config = dict(
    fusion='cross_attention',
    fusion_encoder_width=192,
    steps=10300,
    lr_schedule='linear',
    warmup_steps=2060,
    adamw_weight_decay_other_params=0.01,
)
Rows from block 5 of the fusion encoder of a small image-text matching model, named by matrix and row number. Rows with one number belong to one neuron. Each number is 500 + 40 x the weight over its row's rms, rounded and kept within 0 to 999. All counts start at 0. Numbers have three digits each.
Before each neuron's rows are labels from the 100 texts, of 14848, where the neuron reaches its highest value: "tokens" is the input token at the peak. Only what is clearly more common there than usual is listed. The data: simulated fluorescence microscopy of cells. In brackets: how many of the 100.
# fc1: MLP up (fusion_encoder.blocks.5.mlp.fc1.weight, 768x192), inputs 0-191
# fc2: MLP down (fusion_encoder.blocks.5.mlp.fc2.weight, 192x768, transposed), outputs 0-191

tokens: "," (75); "one" (13); "cell" (12)
fc1.336:519459491560426502454555604462464503503525499525479459418525613504514508426495493458483517528493445487527498488558485567439473503533540507512508507525427533474517578498538522489473555468455519468491486546515494476450545514496513520511516530580541495396519526456492520519423521483536509449571500493540532516574492580496514500475541516484479423549532499524529374464555479554462481453516526414483451470497395499524450501519499538490483506439447506513510515575485506535451495584478470557505470602474529519567552503506461528482480493545480454515546543506546529500490534507464535488
fc2.336:503567503444475494499471558527533510503468502494483506553431424500515485489503555476448511549518520483489437497491618480541486485451492524527497477501616440529487471447467447548513500529474498492505490502560495518488519459479534505454535416507527456501505427515517534529501484544510472466507490512469524492418491384522485511477534451518615522428488519513516604518482491399499526526491508466540498479481669508555518498540508431536520488575519499424487455474441489483491471507490543441470501485497468536442525464477584525501504470536502489507502454549448482405540467501494459522

tokens: "nuclei" (27); "stain" (25); "membrane" (7)
fc1.483:448532533483360461437534517501530531511506467507434495521531528522526429529492454458501539488551525482504540505536445534566487516519544504469483474554510483550512538480480528480524502476498530374523502455473525457387519490550423502491546481463581510525524492482532463507466488469464502483518464465457484498542460475519477579467505578487466457524504511470470497637508473482464521508529520431535495481465496463446552507483505507515460550547511494487489569544607481533544452428494454449511510508488490437557479512552521534510464403489479474521426512547511577474581530511574515495
fc2.483:533514518432546462476521551462543506500430473512477548475543430526503496519515428538462502513496457488528509479461422564507520469485495497492490482524458460435510486449511517557526530564474462565423458484471499510536460456542518532548498538520478492510502464492518478527541525417517473508509470524522539475527501663557510494489473462515429492501491433490535464551404467503569443466501480441421585510545529428451490485579504549481559501529511461552500448464505484499484518509538541448552501464577488520409522525411486492461551530464520511473571512468548563542565500505486444483

tokens: "spots" (44); "bright" (28); "cell" (23)
fc1.115:478469481447531546485493571497411543448507476503415523519510536520474581492418497443499586519506444533489500530568481520483436520563481507517515599538502515444523459522483576480524509510465473459481553473465483504555506468549419484490454509596498529499522474489461496491509498606583506400486524497525475487525521488455408489534574499497446503533505508533565471417504466486518547500543461536482541446530525575492546544486522444540522524495505534493504526490533492515505559417496553458525494523453563511381548498449489464458490445483524448488481490491508503488418507459538483474
fc2.115:471408509518496496533506411500417529483497519462559454481503513490440468533482501465520469437504535539489505529500485519482488486497535533473494535520468520571498503525546502505487523483480524501488532477585562454470520465509488501557461503453503495532453483497456560466562524507472517533495482404505517504555467435654466494488534515601499541496512524485513549403511496504409561499517524507441495476461404511545518540470508560512516478536519442493447462525641560507479508520488544467508460522540465533521460514408434516476461508503510478422448503438590516435471535470504509506

tokens: "six" (40); "vacuoles" (15); "green" (13)
fc1.11:504511506562444562523432479515552529452551449464436406521509321489517503571482511485438471512477478531572512558522494474470489492570473543457494492461444476471469550462499498476435503553449445438476533539442505515486482478476552530502468470507545510502487512453521580554503518482544507419521515472535552489497525443421528457490507500523563510503424540508539516548634476495481479490422501508441527487442502524518455520507476463538526548487483535514488514552506563461515481538428471415466489496454476525469516553525534494510512498482432554486442498549518493518539464532495527500
fc2.11:554539479536464470436522564516465468512482503461486565517507623461493489542496528535471478496530518504496492550524445486550442484364516485508516525513557574488481486476493486518473496526505581461510462535455487512488551526535496553486471455471496490540528503504517451487523540506393480527499461535518513562511520582543532574483512511500452509450535385520547434437488539525489496525502499450555516529437501475450537475568515557467468516532443495520513441513451393483469441492564536602475536419535534501609504487408519493526502508511524495507549503497495504491484551501549480539

tokens: "," (82)
fc1.295:473511580408481540517511374464566505493516425509509482534494495492605505469485502507575506497481442519561502497447550480519470436525495497494539462492546487490577461478477519521444485514539558416518503482477496466422473469490519490487505496496600516456467465509440462493460469469566503559492535520550435453485515451434530512516476490566569565571466489531527415624551530506472485532455488439482518512507507444528449503484450490530481454575551491499500557473515491481510442431417552490547476599514459514575523488511516535492532499500512492518500523495489515506484452458523487519
fc2.295:495508458532497519501477507497408585498491509528455603498534437462476457511475474531468508462528474500443403493528482537506493500382509558490482504505518471499461506497552538446464511561518464521468546496408458462523436451464511524486480450477512506458472509500509467477508491480512490524505445547569521521547531492447504509493596486518475508547487495513550529343473526466495499515489515485555516542510521549465514484506493555471582517474490459581477494548457469521509490559461520439491542509428530572524436492485487513503414491475505503442583522557433527503538591533604536486

tokens: "," (70); "red" (29)
fc1.331:572500454495502511531496549562537532483521453545527498461505547529550505459548516471523534497518492493466507504446521541490430518491487499493524499472449475503549503457557511470534592517510493518491471452398476495508490543545517504548436454433489451458522474463466568506546493544459476490496475512520448498509478666452638547467510562463513504480524479542557590508478439443470515455381516476510437478476490475509512457484478414522514462564536519455530481489411519496468511516526529460443467556528469476480545518471473488510451512499523444517523487527399456510488438536509539504
fc2.331:538469476456521490438468514485516455462507464510485507521494426430473513476481500552475473505489481505450408536494554460527470488471560468522503483538496471471498446531543521547526475555449506536519483508519452479522513515488460454454523451522455507433475447491485522466543522427521453517488542492498570507462473424480527536513480461510453493470508494449527442348543481585497437519551480438525508509517562506492523502473518556496532471463473545536500487505413498537520491521459489570529518477526508578503465443571517528448530536450495519646504451487648538436450464536524470525

tokens: "smooth" (100)
fc1.306:446420531532484476468442476526527479523511528525474536473547498496426563441574518449463486531620533485488458545518517471511498477514462529461515547481507465403564538460412539475527513485465537467501488579504501472520489567580466519541481483511509560595483517468534512458491485454575502509567483493484404530513488461367495522431571460490554460507509463494493549494470462587526485451538541591463539513496485460501533539530517502578467544471477520500526499392479521498510497540495462518517506497504407479489528509494485518463461552522510494518539512497471498530423462558484492512
fc2.306:443549480472513543600476480417542400468446488419512474528476536486456552418521538462491476485490460494489471497502508445491476493444480472494484504530518520541538498444536495570445521478503440492514469480508544493457491475512560432574493516439501531550455478459495432491504509503508509558526522453479531566507544541479478538501495471492503458474472489585432574393569491488500490535502520548460524551580457476526493412439506566529424456519474517456479502485499482501427533521547578517540481460518467463528431587526519525478572510487487527542433466489467562499448515447446503471

tokens: "<end>" (42)
fc1.119:483524511523449553499492424553500510483501402523427513486517417504547471516500475506542551486522518503425455499477489483524464483494476495462471391506448537520552410466431543464536499463488442470527475515482506468451495478489495496499521473510559486596528488523500527513468416499448558554505454422533459530495568444522545587452555520507574443498542489570393600593548514528487498518532495524464532488498442471528531478488445548451481512519512476526466507565525499462470474492446470443504484425519463496579550540526482446549498480496522467513505491555520448534502478482487558551
fc2.119:432522531506394491501520514450378505501483524554500483505515419497505495583522543502506506431499490526444512516534503548497475506432491561490517483486518525427486488475536477554426544528476523533541524528464511472524471494531502574460525516428434482572509558521489457475534520499508462486513482516441497475423466500678532505485452495517483484557448532444544501405516482505580545478553449506525574487455497525431460541588548482500497486491531530484545508462448511492485503460484595483490469531402513525480491525495477467535542522505483507464484496514497537528538558437453525517

tokens: "six" (73); "magenta" (15)
fc1.757:533452550443444573457466522479485517518564541506504490513502545575490567551457508484333484495435490501464456472485571492536542455447516488496449511457558516468551511455459476503530478515426512520491470451563466486583527502504502504466455493555466551419512515512491514536533505360513566474497524541506526458488441535547448495459465513493588516555489498493515482397498545522497522497511518535436474482431510456524473546473419472535538547515439529500554522522511536512494466572514532530474485516471508490585507507451528493500517555585555461477537510521527496462487466520527486495
fc2.757:566487524464517500429474538545431572497472508518524587545510446520479482465579444533593465531499549485462516517495399529474500492400475542487470482468459460543449520531515488572485503470460476541482495519470537522476520587423504515553429490503493545544512521461490494460471527517500491498457536478547471563523507545583541416504490460611431578494474468557433512494512514570527454472503496507542459433536531527502511480562505454487421435522507508490479469474539498518460574492513426434502488468552494562451513516386486481495488512506523469509463485481527454496533511503491543486

tokens: "<end>" (77)
fc1.459:482530501595487456521523570561488556520495556558480517479464526520529444500513488472578482490496523485500524518498530526526420471450512468485468473506479530375516522528543534526501580533522530524434479418503547490489542456532476508511523544458535436543532491534540527506480461451511479512540434491520516537484471601373513474538563440537529529515441425420425473451447498522524485513557509417562509474475481495471469421557516472488519502463493472520497478584375519516496507511511526580501500485531485539549509490460481462477413468539500520489518498531455507510514522547431506527
fc2.459:541506485343515556442478559492514546475502488485489381477493472521501516526485509544409538531479470464510385476490596534537552515599451504545474520518510510518544551534506470476509442497479457499576511497459469475509460549473525477519509447494470504481529441481495540516469503518495446506517554487497514491491466530541486509474500562498555526476480516504526619510530504492458481499530503516468404510532548543525527531391521467546477484595482544540489529451495416500512471455415412516489524514419507509442502525548484504473569493538455512517494487510536478467531527454488452519

tokens: "rim" (79); "membrane" (21)
fc1.360:449563518551440503540475438555542477536520442465509423538476557453535457511577529496493520454531506489494463496494480499425504485485470493473510620463473502561518546489630586522502532555557499543501484495520483502470454485491482501537499533435513618542611480521547517488484514400450513475545534495518573454480512550482508522496446530461546513486535515504509573465571475531523448487429495475423507498510435474489477476513513509586476496473549556494430559545440519542500501508458505488503442514542437455506521460527518507473500581502489493507501521540413482528463486521515494504
fc2.360:582451473471494495432544513473500508524489506489528577516453468519460509491525486536500468494491479500482467470495616494515516487508514466522493519512504506413494531516466532468501528421462521481527494541464483512515449587461507465600510393518470507473530455474479520489496433506539498559476499491548488539496467489379532567469502509570507496484466385458564454573458501472499480479459477502599444533471575486495537570463490460533537471595464510539497514478347531453513572508497500521512522500547516506453516503506576495466505461512521490482513507497585536523544553474446493486

tokens: "six" (37); "two" (22); "seven" (21); "three" (15)
fc1.109:525457417442501528520494455545488445430455525462546481538488522493488489544526465520459472541490460514526587495476520445422449509505454471478526514434477445490521445542528505464468458594478622537508507495444592540489503483481492543512515411474485505460496544471495565492470507466399445533503450515519503491525490570536436476502495475498486525470462505486524591386479515442494496442439489570474479496523475541521448519506461517470503470511534550553485551465478421497517453441535605563469484550487507528457577478506504510498442474445462526500468483561534481555500472475525525480
fc2.109:573541512591561531520531474487542527496454421482511581581496420535493532500454483527588494511469530492531443522505514550476480486468510503531488485503514556514498570455486502546500513466497542484461422473528408462527488572484504539530497512497516509530493508497510450494517462481569482494554521559512534502534558525383486558485463513452468510511460465535452432580489493518504403528472460487572510578480480463488529438410480550485458480549458514538472503521411531500528509592504377505510504496479506486586468546530536488510544551487531509496597528502506497494491495543473467507

tokens: "<end>" (92)
fc1.320:452514522499466569532529437549475499475525477503455472457490464518570520514463540482547533507510523484413487475551514537508415521400468556500524467579454504546477455489528511544500558483483506457564455538503481505454489523557483474505523505514583541560503513537549503477464525505575520552473494494510499525513509498572570550492536546497525466531529495521437536599529514496551457476535475446539543496577499400513517491471454612476489488505468432495462419545546488491457476486469400461546453463516555492530467537522464482474432459494468499524492515422421514577474480465485573503
fc2.320:556490500495521510494497444510535511507501475501542504503503449505458524516547467523487457459497558528514662456508505489438507476528482499481510520483556465526519451460513566426469499414499536406460505497558554535411452471498526449432495407531535537499502564468533396484514489527547512501510481499512549500556528496544541484512533513524464468547491478376529449496402471429517485467504498503535499437464490499510526485554510492501523481625519494509519504473525518495470490489471577535492514511492498460553432569529572504568458516473507476469557525482585502495451577534537493485

tokens: "six" (44); "magenta" (27); "red" (12); "smooth" (9)
fc1.550:498524539508592505375574506478488511491508512480476400494513529503475612502530516523473507501459514526541541478515490394485443472445470492504539528498547511459503511511542526477527469450458443507491520472505532505487494480472481522510494454575479509521497486495516537504476542496566472384469545528474515495513506526509465492533586498537462442469478489559666569441500586528551502531577507562509422482555508530516464532453511412482512494573472538517558505421481501519527514497553485549544538460510510465529440530480514499462517452467485500532492481502452493471540494476592485512
fc2.550:490477485522496515485504466498520411479526519494454494447514553489497449472514428447517442492511517533545551546510545489479496513550542512481454491488573472563490549442502498531482521490495492535462498487539617477512438462544516489457503651486510521526486484509482488503492473567547562517489499456503483506499499420589488330480543529524622467507508530643474397500561497457500577484503506504522505441502493462500491534497502500510456461504473484503437477465621497456507464461491484506482499492466489408482507565524469538507488487505497493456481507504520497494489508494531477483

tokens: "spots" (80); "red" (8)
fc1.663:519444486529571494533432473466474502522461442497481483532481533470509579465528594560431468498425499502506504504510490545498464516574540447549545594471496503436501480521493518506516591499448502540458524560493490556598472480511531430496439536540500526488495501528439454545460499505485525525553459553543506504472491573505472491474521498462470514499575502574457489361463543535498469528431548420521494510488482556493467560448517538463540459505506498475410509537439420509524516515549527487481512399521502499539505488536497503481515540486537512535534523496454488489527487450598572498
fc2.663:520523530536449491462541482508501456523482537481538451466467366544522482474529541459518450496506526493392511522526479515520494477377524509519495510495535515461493573442483485523457492502532494418470490510486494488522503477498501512438478454477532529513532530466515573550527517482603548483488486465459522469484513485441506538511498580512610509486555555378514532645496455503504544479461501514515509458440590545536502518576499437489476516484505497475565520456466582475475478517590478444496509476477498493400526505486526476513515490502522510453594510450468483506492506496468493526

tokens: "smooth" (62); "magenta" (12); "cyan" (10)
fc1.639:535498532555533530501520411450524541524506518525508496482521497507458558512515474504469462547541496485538559492549478409490408513460480480529491528432518522518473477486504513532462405486542461455537449483517528436381479576476452525474584442498467508540526514506544551507478456469485444562493553498526499507537490448587540511513533519468467529477481485541510513551510512563521493492521472510507454534489526565517444510530536498452509509556450581493501495551493503464558442505558522627535522417523520528582456504570477609418478473524460467483465540474508483504531467524587486503
fc2.639:469568488476494523549485464491506493524514506502494447492492517520479483515524502533473489438498509534502441529544475475487525523586464505475495501469612518493515486461499508616458526560524497464503532511482468495473444411524488467534486507474523513473439465513466289533498495559588531500483530449487506477481496469390493503549504513469576508550503561509496446470496501466484563477487518495496511487494477526465442482436496521497474479549476480478455501485617532514485519529507514540498466483498471542565501479385454510599526492543524536444414497495439452457507566506525534516

tokens: "six" (82); "seven" (9)
fc1.124:500498415464548492466481469484472544567502456485435505507507545495483506510536543528470551513471512497558471478484498521502531530466551490578529532410479486451510455461463470487449510474532504589554541536511517499491531473471600471522450492506523508432500484510564453480551486472543445461555517489529466547530443476427498455471500564460488522422542488470596540382497507535566495441471498481498500523486538506417552508512550525483527459525525531549560477441464526549491480545502503509470485496530546562545476505504478484488522549461553465457561468518584425505495476525660527526
fc2.124:464477473536494475550545463518469421481487572455476512577480350480456468489528542526567509502535426496444527486487473536509487490313513500512506527570566477490479530522530507426516479577465518454489452528452511465529496550526494492425520428453519439489475491488518487485500552441507503474506506496503528494537528613652545509520508534458439491533507474504471553587539487501456492461514495504468478521559479503497464524416469500547517547487519488496514495473451507508501515525500426417526510545496515506497521497500483524464497543488512500480491510462451493512466561478470541486

tokens: "rim" (74); "red" (19); "two" (7)
fc1.47:442536412542510541478498495515468534559524485488471515553450449410471446533557464539599488471414492516539477429419516464478474503454504481481498521465551512460517443578446474509487489487528496463477489467569529487502530548532517522512530589427486541547513470399519433508508575471461494439471495496441481458525514423474402510519518510545524570478563456463515475487514483513485489602432482475509464514485504444506534531550448456521492505542531548498468481488481459493494529547513544616522492470448466516478460424549495563508507479574498536526521499498479487497541516526478433540
fc2.47:492512468550527493483511579480464562505420528485483544515524487504484519490518462488491502524514482516484456458498443514537442498526564472520478565506533409565524497422496494500541481460454499543431476514503423510463500408521531479515498425517474499500538562512501556484519504485445470479493527539473529508523490471471467526505507487546550498575466465576618522467547500493493540473549514492414553486475395489400522499549503583523493525553509521504543519487648487502545499455458594478451470469529527589475449558524542484470581480467513443464490527515471491465532531532464501536

tokens: "cell" (67); "<end>" (31)
fc1.174:577528476458503489480533559511503514514458479509470494502469571501483472495499437545410500506526487529485461507528494528494499521409506482495545560528540553461487533540496405475482533518444565540501505493461617521471507507402607511521546499577469516411479486510570554486562519432460521519533447504467576532509518473448567463552479508546512497447534492506486501489593550487463440489432477514587498511485483459517446519538476437490504485475527579541492501500484428525500487499569477497483560566542525495631489514527527466532498514501459523531508510607512511508506494511543487490
fc2.174:503509507563523522539481488503520414534467560544536426514512427489530561555509517548625513495522507514563551526530610466499439541471484510508504485545503522523523545421544550547436528491543499519559512490544396521485520569475521522506506515498498532565525478519564470572537551553516516477546511509515518482508492612522427466509550526553500531559481466522541543444437494558555526512507484523517492467467492510444514480451529558507542571566557557441483560493446540515530485526529538562499519538529515525444474458556529571500454513534471513555533552526501476500538486524557537495

tokens: "spots" (99)
fc1.62:433428498591542541507540530445504487492484516435493518518500603504507622473530512424421494525438475470476492493510490468426552536526540485461547572560423480487513540489478507490541570487510539486534488476471482464533476499490483539478530520516478541493526473494482645520499467535521469474497586593516453576491480419491453470494533535553435489430502483512558437404457475523481561523547533490502427470476443479513475473491514481518486497497497524521501496512402538528505492471524497534519544415446492513408512477526508504426510557524502491500446481480496459509511479510515504470
fc2.62:489457496477580526567486495517478489488527481464510521534501393482494535461462541484521551533452436482534449457475484508468446540383562488537514501520535543533499501427509482434539490538508504476425518496444601501493510442544450496426507494497456476520545539473526397490512527500401510518510526562497463513501487536559528591476487484523538475542425457507437472514463492478458455467465498486488497515441494501503519544478433526502522534534503492529455520481574499514479566549465465473482464472545531500541527563389563504468427465529532484517527520462590450517540564484574449520

tokens: "<end>" (100)
fc1.724:459507521550525438534515613467486465528461512499513463496509529535448491408459415505544547500550515484495504544556486562541414516479508494518503460488471501438521561497461492433470544484492477534472466520453494471495524448531541515503503492591459537446495469482497531547474483456548476529467463474519508517532534413435395498522547517419488489516489518453492355434517502556520475528533525458501480475519460519511458495500543468496459489432528514522496572505457453507462568491545353521490550549501510464571453498513564494517489535509472480503480517510592530443543499539530510507
fc2.724:473500498453491501448549479553533479520511546506476469515507426474540462548511535483437473522521528439454475468495519518499491499527476525498492464463558490458496533438466494518458426516496469467551554485517549517470490447534500520497516457497532473492520510492501570507469508550413494416489502531526457506483531554591507491500449523565594476460502464599531667568458498428519572499432486514539479504525511468541486461537522416530548472487505542475456535487493552472485473435495588389479501549453451473439556499548444499488502512548521497504553502521394480511493540475540485510

tokens: "cell" (26); "magenta" (18); "cyan" (13); "one" (11)
fc1.518:484539519419480523467563539469548539444538489512470582472546607494517472523473520538463553540528522533520550482487445565503531495403480499530512529481473504456539457525486475486424558487480522484553506533455553527515519486453497457519472471496468473468501474471529600502502502442501438477523498568561525475504488602626640531533545515447477502482552497512549502474519481528471448427498514465496509540549474543535479482516443472463494521556543512518471531530571523530523533476433548435500528492489528516623535512550440515554492438522492452525479495490506513497518506436533505497
fc2.518:513528493572471519575486509507481413506500476532485444516465344492480529535518454495542459540539463485466469550459591482419470511503551495479508503534462515547472505469484472526418496532503505492466505498530410525478528555502491501519505498493507546475472425477522442513521511501484485531485499500542493485456531467527498512488476508620562504483496484493422467538523489509424552472501487472528465459412579450546534513436472464483472529402457431482535507480412473509486444559565484477516473426535529462398482464500515479451397525523478461530450457480556529522493484552507483492

tokens: "two" (94)
fc1.308:541464539494490512432575459464514464548507452527505513499528579439539448544570511550522493517547437517529479488524474491438562518567437458510513518463552473498492452500571503478452439532519548481426455457493504518530515536517453457534494504434439476593519525473517522524476468447524487480433476499479466483456494508646519592511466503492495569445474481557476489576458525601548474467495522496532498466515524571459509447474496483464489510576506478541502514556473496464551530451559602499514488417522519498534466485513502519463500394457519468515489465487493523496481495439474467551
fc2.308:494500501578526501531479418530490454504579488512504541505466363504468503522474554493524575513448514542463512509486517464513545511472493482490471486523455535504498588510449514483462482473486463512529488519562612497476518577555496489458515553487485465475553491481482531510495490556494523479469535492515573413542529458380469551493494504538467459495523544545464401488569506472497450477476462546555532468547502488570520493536513450501538509511555505401513512477341512483482529528540544425496458500576456446479516464422497508482504535496480519546456465504537472436505521491496499484

tokens: "six" (97)
fc1.689:459465495468540595474480482445535444480524499537580522525517600503523579498513515533423458515490449524519554498540562477410497502509470465478461520506614495405520480518454497517464478517398516489419432461563524459528502516555436529485418542532430515550522471534560531542479497384462472543490519488542508476496470518562413462478543502465537559515483484528590479447474511454522503454507495464423489532516485506589472550446441492510466536495505530524500483442512458507505532495507490560518538467511519498481554456462512575497512541491500448483506489495516466539484501456489474510
fc2.689:473466478475494475543508507480538536484525483531488406504472369487533503446469514495640543470483505487464361472442488494456510498501563526498563497481534483551511516473504478472547465517475511545514498445541516510409443483514497475418483542457495495510482531516527461476498531505585500500527497487496507522458464518661509525468493588460575524510490525460530407458509506568515471513544460498509416482485544490514511496438503494498489505562463465517496520518622480529471504544456525466525503471528497468541542503518522504487541535505502488427477493514469544549522499489391507517

tokens: "smooth" (22); "red" (21); "magenta" (20); "yellow" (12)
fc1.452:525475507544549519514523442477504481491498503495456486462493506526487591487421450376466562503454558447501496487530523519449432505525523536505497449479455488517445475458511520521472487514498479473556522440546485522430510457518436448459543490492458487618493512591514480515466491597508502401479519549555473574515492437625524475493552514440538508543526510510537479487485542506501501457499519489533515500530488566498556512466512596477482489514467541524459490536538506447513445437524409573516511455476504511560512547521479542504490420476511479488481492512451536512493480438610539526
fc2.452:398524517495507471394471466480504533507438496504538469507473591488529515487466502532425534486487464552574543440487438495500482470476444490457484528456589504485513495517503521563586497465490528506505481516570509509479520507452481463433492562508457505526474622505516431473483495531505487480473490497495480536494518395515517505489500508515408470472480580419564482537488498532455550468503510476433458515523534484566496496472521490485518519493534521464515492503606525464500527562473672518520507519454515478488470452452507516561533482498460486442481484484536458489478581494456424485

tokens: "smooth" (65); "magenta" (34)
fc1.467:520499470550537556528598463476449483420509565476499498430518500540467593496532544476473465492508520473511482481547457495472499492432513511441450542487446470416450485527491511472499428476445507508486518442473491502435514515529474448518512487476439492539470511499491521521533510560463514450432535531483497548587481443568540430513542493439462454522481460567626516462492475517474533564513532558526485463469505543574504473565550502439530508551491508497518471479503455528497493463559352456523518506453510484452471573511489569465487441488526501496504427505479529536538481486534571471
fc2.467:488459503482491512492485484518575454542465478491477545470600564516506452500498512477572556481498494480474543487478563470468502492579563461482506444477565532544467454466474506464502494508473453576483495527608497506466487488530481477460497678483474473488483602518486484505491482534585502423499503508457455538491479431551460419505517470504520484451516482426493405561430481451474558484509503519463621522476525470515480448490528451531497546462496499431507541519603530470460496487493483508509501504414500540504458497462548532465497509536495512476513482552528528494472439534497479502

tokens: "two" (100)
fc1.564:496510460498551553519486462531541492530497542519553506483484502457550457496464464539540510491516448526486520445499502561550534509599479501512522613461510511541559576527489510525467526489558512537402458489460493505555476525445556497481431460492525459413524536493467525494572478506500551434497495522461494429497515541427460500546516494530367560516479491561560505521417504533467479529526516530554514513457543516539503569553489428506514448501494516416508529405464510586494477455541622548545476461481493490440523482504493550467512484492523470492495511440538498523531492498466434475
fc2.564:527454505476498452484510508484514519518559460526547514545497498486458474502586527491451479541453527450471468507496489509507510479374534578523505474455483437494498576496511495429455526489447460438505531518535572551468518435537514498578485529523485490454541480488496434492498544465582452479492470501522462535543600418399500504480457429488624421434494525458497420489553509529573486476488507521420561500542467527467513499488492487481477519542524524585543479537561500483519501522473462428521514509477501558493496484431451476474435515507509495537537489435441440522500484509452556507

tokens: "six" (42); "magenta" (36); "bright" (10); "red" (10)
fc1.179:482510472527559493461481495510454566491462527512519510531531519468456568496472579527496531507488518495546513462505522470518494524519614527528499503507532433387505485502469512512512496493449460542429443461500524492515493505460482526508529455573467537477478519542452466516493442468516506499515552512539505468519558468443441468470528493495534502486484472473673558473457514459441466557506554594494467448587540553482514532516564527440474456494527584460553490444489476466498494387529442551473523508504491493425517503464529565485533481477495421486523495481457492469526457525587564540
fc2.179:473465514486472561487505496448472480481490507487504536433572653496502488504474454505546494462508481562588572468475537464510499504430508475463468510483476491600473475515490495590495489520513527526553492490642549503511464528507499478452500573455535516482481521494496545494540494564610507504495493449460503538509476466594468392507500509476525502502490548543474432453544495406461586490481458482494479546484502477560475477472473461523503477497462536439486498507569495500504450499507527542483481547474530522443489522588415509480526520521486538450474494504437525493420563488539480471

tokens: "rim" (7)
fc1.508:511428568519481589506573627425503474553500501449586495479498461494578418453475454443534495495568537494509530474452469503512406521461501521505510553441449474529493506561485469498484530475450543545571445528479510480471495518467503525522506471503500527490511502541542471487479461448423473583441501480519495511592462381609521453446534561469494474464474493521487484529509470608487500532455559483529500519520483501575491514487468533482491495514516463515494543418459486510505519508524514491497534502441557533490467503546511560543452487416514488499472499486440491479522500559488449506
fc2.508:411567502459536498494515538466570587509539511499505467490485429471510485519474496539518547459494466510472419518505468562511509512561580531544539474490367524465496605512525458417504484492480514443471503486416565530487458497488509492464533462477441478494475490541511486488479507491641493484447449514511466490473480586518479457507455493507522458487503506517573507562524458439553466506486488464464474549514478503448493537473451467519511509496477511490506477517391532526509512493524409438519516503536530530438485486612545488486505511508530501483547489507645496519497556473483519508

tokens: "nuclei" (81); "fragmented" (17)
fc1.635:548471552594476475453512565501366481527512514543490475430515542593590415460470577456538532531530453520431510539583435522577442521447503494525449565541443478438569479451554551455546522520470481514528524515444550431548553513476530538531515462527546516487515464499453501457476554482531592486527470490462520514594474521472488496482472563465469467504520472532413473481479505585492493515492524537480496483475518507533440523513466524509459476528458435507476575517471523547493477548520452496487530566513463478513484530499483525452527509454562512538481485521530514500518495491506540501
fc2.635:451562494372470465498472486522587504533468493534479516551435446472502531491532478474393517462507515505560429522520604477478465578524507495533507472488593474493519488547491511552449525521502482493465468457530454496532517522533488499397508536481474463506483515490489515523536481570482529456490507552482511464500504515521509502519529521528550483472496495501552565483547478571463499529541487457522452507558436459552476519467483458491515514481584493429511504516436510482463519482487573494478451504515502462402486505573594520475535540516476508489477446536522484403569444493524351495

tokens: "rim" (48)
fc1.644:518528438476509488476509559524502496420481496566559477551525453501526521422509536459526518478452507524486500496518527552503513492524516490461463560555511474500498488476484484500540493508488448515447527578359498571544525466535476553493511553456488467487478466469493501603476490469538470528461502443441450420465540520459524493503529580477500524490491427546436526571475476436455498454470417442452473510480502563547522482479549524581478503457476588554444559407498518477449528533467430571478543441554496539535475490460483440551467494451507483477464417476457507526500494508511541508
fc2.644:558507492440509485463464518528546462506522482453452511423545477496474444491456503475561495495481479446406477541503502476506444492498534461503527456483406505530474508514444555521526472517480468513481513440554589508517495513476562468546572335491480526490485496529435482486511488523486504447532474525506507597457499531429502439501503506520554496551544386569521463524484457556490518585500526516501543541525546471445513482551439561510509484552543484526488435554412504498503526498485518491472523468594483464541492467595426535485585485518512521551510501519506465490498532456491471472

tokens: "rim" (99)
fc1.599:463496500437449495601431370562420495533516555447479475577462489469515500510518466545582498431485471492584479493410519458543586480495450478479526507514507541502531504509497470539493443539513531485490511514509526514492511513448470452457501555456537415444501504504498553537525418489460559474478532530513473459433540442507542546507454504537403494477479446385476534521560574455569520563475482482514484471508547452460533503442524470518490544522450479571462473463470473548490472513505487449528530478462490534557504535498528520550529494493502526560536511456546488491504502525534441484
fc2.599:491495498586503526440473467511551516481496514454480601464460514510516505508523523484450470505459452483507558553494387519455475525537479524521511489501393471529493497574486518424513518470481519549504546494466471494498484445472533472525475399513468490430461502492538450528512534509497465529499520514470494443524566593460527499526502501521534492562491519596492448471422503598504369549532489505428526474447410521467527540468425522484471474474585533467574559507491532510494511449529517601525499476524508489477511490549543524511406461516500527495453485511425492521468474488475520482